Weights of a small CTC audio transcriber: norm batchnorm, widths [128, 160, 192].
Rows from block 5 of a small CTC audio transcriber, named by matrix and row number. Rows with one number belong to one channel. Each number is 128 + 32 x the weight over its row's rms, rounded and kept within 0 to 255. All counts start at 0. Numbers have three digits each.
After each channel's rows are labels from the 100 clips, of 14848, where the channel reaches its highest value: "responds to" is what is common among them. Only what is clearly more common there than usual is listed. The data: two synthetic voices taking turns or overlapping, over music, noise or silence. In brackets: how many of the 100.
# convs0: first width-5 conv (model.blocks.5.convs.0.weight, 160x160x5, each kernel summed), inputs 0-159
# convs1: second width-5 conv (model.blocks.5.convs.1.weight, 160x160x5, transposed, each kernel summed), outputs 0-159

convs0.106:131123125103112133112125112126073151138133126102102078148111094119102108112129101147167129106093119100096128129136157110134179092152154136153140075099135159128112119169141200108111175109096157124166086148152143065084077142200096101127134080143127165081133129137140167139136071140128107121106094067091081050113121154132157164169134138144147070173215084153108161139053114080145083111152148119131065134126141127065133129134153094020131114140140115115093130092200106138116143184195146
convs1.106:130140196142197160127148102124123130125135096106136106148113098172103132104084147139118136190136124107102132170143166118114133104120136150124077118156131132097136100110133080186137103111124190129112129138083142110136116107099155132141149135162077113138117114132111155055137222153073102137198152094109148195082151111155091111133172212138093125136174018139143130160091152162097135209136121104124175147103123100099061130124171140153147177176137124133124103108055110117153147141053096
responds to: overlap (87); child-like voice (67); second voice: child-like voice (64); first voice: deep voice (50)

convs0.33:118144107148123145103134149124149141166100158135128105155120158139113081143158106122126177078114152133150130137142157164132151128141141137108107134123054143096157163179110132108155041065059171133121126136122134120140095193107150148127146109230101144140038114145120135111126148124161081077065095148032108137152114062139135096142165134133143116156131128166136133169131100161082015111139167160117140103137113139101118135136136084152021100149117053112084124143119105139137152117107114
convs1.33:110137148128128109115085128137140131079113117132086125123051125094080118122111147092085146149106112133162091093125099130071125127109096126107166165121089126121075116135150119139146154097066081114123121077122121133116127158081136061127118115104098102133123025179126123127059100107120123103077106106032117090126101134108127141126173109125060147145127157130158138097112136157130043176160094144150116135103144132088091116130136145104170138107088068165150216131158145077207079128126043
responds to: child-like voice (67); text has "measure" (39)

convs0.5:133133136133155123138065109145128130158159038113120134084154141119131126118095103192100135133140073151093160141133126069133094121140147136156088069046104177092124114149112123144116100142173125125116127116147115152097117164147145081130170141164115130126239131143148098123117095163178195096134125083117212110094117092112113163094144101148119099106211060074124154095139102131067151120104104134159152143084103136151161112129156123021144105110137125156120150142051117107114139082140098
convs1.5:167192127151089145096152086123123203105126102160154136125159113148133127147145118134157113153137206148064158121097137146170096171159138089162143080120144116178168141164117134106152191154141152177094147153152164064142122144121124105132130124152135099089120132144104150135147149096091169158177137133150121151066119103120122125093137206140173043101158046135129097201065089144125126100124146162186113193109127136174094137167193150132128138163105164137134153084095040159124135126131120
responds to: overlap (98)

convs0.104:111126138088067148177123105161107111083119130218124201115107119117122121067138061128163123172148097128102152110108122023156107158134166122135136110132116110073111148133151127134151111148149157090113118122131131170114131124141078134111117116130115053127139087154167099155062119109108085121124123111110096131116049105190115096034155128135131090097114153127169138138180119126109109120153122100157237110104156158084182079144121166121154102124164139088104086113062113110153171100122099
convs1.104:139115171150120163138120157140155047163111109113154108137107049082165082145139124170094140126150194122126133094134063230034188134140127106074148130123088123104114106114104105105094117130165144091112149141116109113142162060156126138084111138128153102169130154083110188174116144135174125104093115099175152123105166129091188128149140167167152174163164034131106145150091103093111140130066140086103113137125172153136145144145126128165101202127104133158134084098082126132097135128099127
responds to: overlap (92)

convs0.71:122100104203117135123133146086105092139112194129121120173150140117129124171087146103112142134131120126120070115136110082120117044145158129124088147108128145126121134110164164158179146175081159135047091104111148132136184127158065097130105092108108115103171179103199097162114102094095146153169136083083084147113125179129132166144138152133080145100169125132086173075100203085137154127207134143173135118133178093145182084123131117135095137160100138151115170147133113089161178223150144
convs1.71:099081145094129127167115210130145134103127143108172155101102141139164120080148152149108150165068088096122156143162072069092133127166132107158193143068124115145146070104107156122106143072173090122191140141167130128102107135110087121070100149163150169131092151119145105112092199131099120143208175136143135150089112134137175112116175143153076127148116198121129137139111172130049079123160088125148098052103153098109107151162155116141189099082136128105114165122098128137064094143168159
responds to: text has "his" (32)

convs0.29:059094113098119105067054100107156113125139061072118127098121150140177177171130114128113138144080083121154112133137099112148112092105102151133140186096151154098087118193099147105112068150160108127140146151119165128103099179121202132136255161137087093140126140160101174147120079121144103145123132136167154102158132136139145122201133088125167076104104078127082150148124091105095148124127119116138070158115089120130139161107142127046143148103146148127142101140178132044133167133143097
convs1.29:086114115140130139089149087137117093137106088159117114113144156117099107100084201156144139110107201137146128141127167164096111134107107144099111090120066110150117071175096121161197136168111147114144125111109096145125144079165099130111137106120108159076105115094160088095186106167108163172157106052153121069077099140166176118155112187084116196194195068120087193138112086157109113158133175168121107107088151109086115139126095103176106089154138165137160138115071090099136129078104129
responds to: overlap (90); child-like voice (69)

convs0.20:140189161146116174090121190121075119171166055123114143181060160135130131088099103174112137174146129152150111108101127098143110172121150098132127097134120142068105128135125202129091125079120123099147112148108205137148131175117148106113146113117142108153121149134115122152080130162170134114158139061075066095126133185108067131033139118123122103170150118089149109113175113149108154112112074135133143104051145107214112098152107132115105084067135114105128127098142148074075119168081166
convs1.20:206082114130187154132074194138166146130111141082138138126076169172134136127168135098113091111112133120081133152173133092129157105183128155103183143148114135076164135175100162082062135081139190134110178102090114152121133114137174132122152156186187115154078134132134088208119107141113122131118120157154113069094072135131146115137139131147118110151146130159110117144178121116131124152108127107113113152122147137177100083194112102106211146064074135144117109125157158118056036090154117
responds to: text has "behind" (28)

convs0.75:131121141150156140169107124211087160054072096075136142085137105107159121144101179128124119057134102161199116118128125110105126117160126114126120126121143105162156075254112091124102137112144163128100121125073086128110109099171150181075198158122122083137164171105159123120134131134139102147122229149149108100122141100084078170187142112122149135126094124143162081142161181092127152145136137139163158146088126157096087079132150142152152088118107130104100174089142114084131110151180162
convs1.75:131121205121161158126112105084083076164148105158136087115144113127163106131164128104141124091158165115144077168092122125069174114097090103139157086132134103127144173156152085105171098123158206080165116086132104188117107112095197117141124139120134144094101106126161077091077175112150165084197088156134078130144145139147094126081077172121077132105110149142175177170084174196125099107133123153073145123130138168137098196099127109141089185144128107099104069123170144124162158137155153
responds to: overlap (76)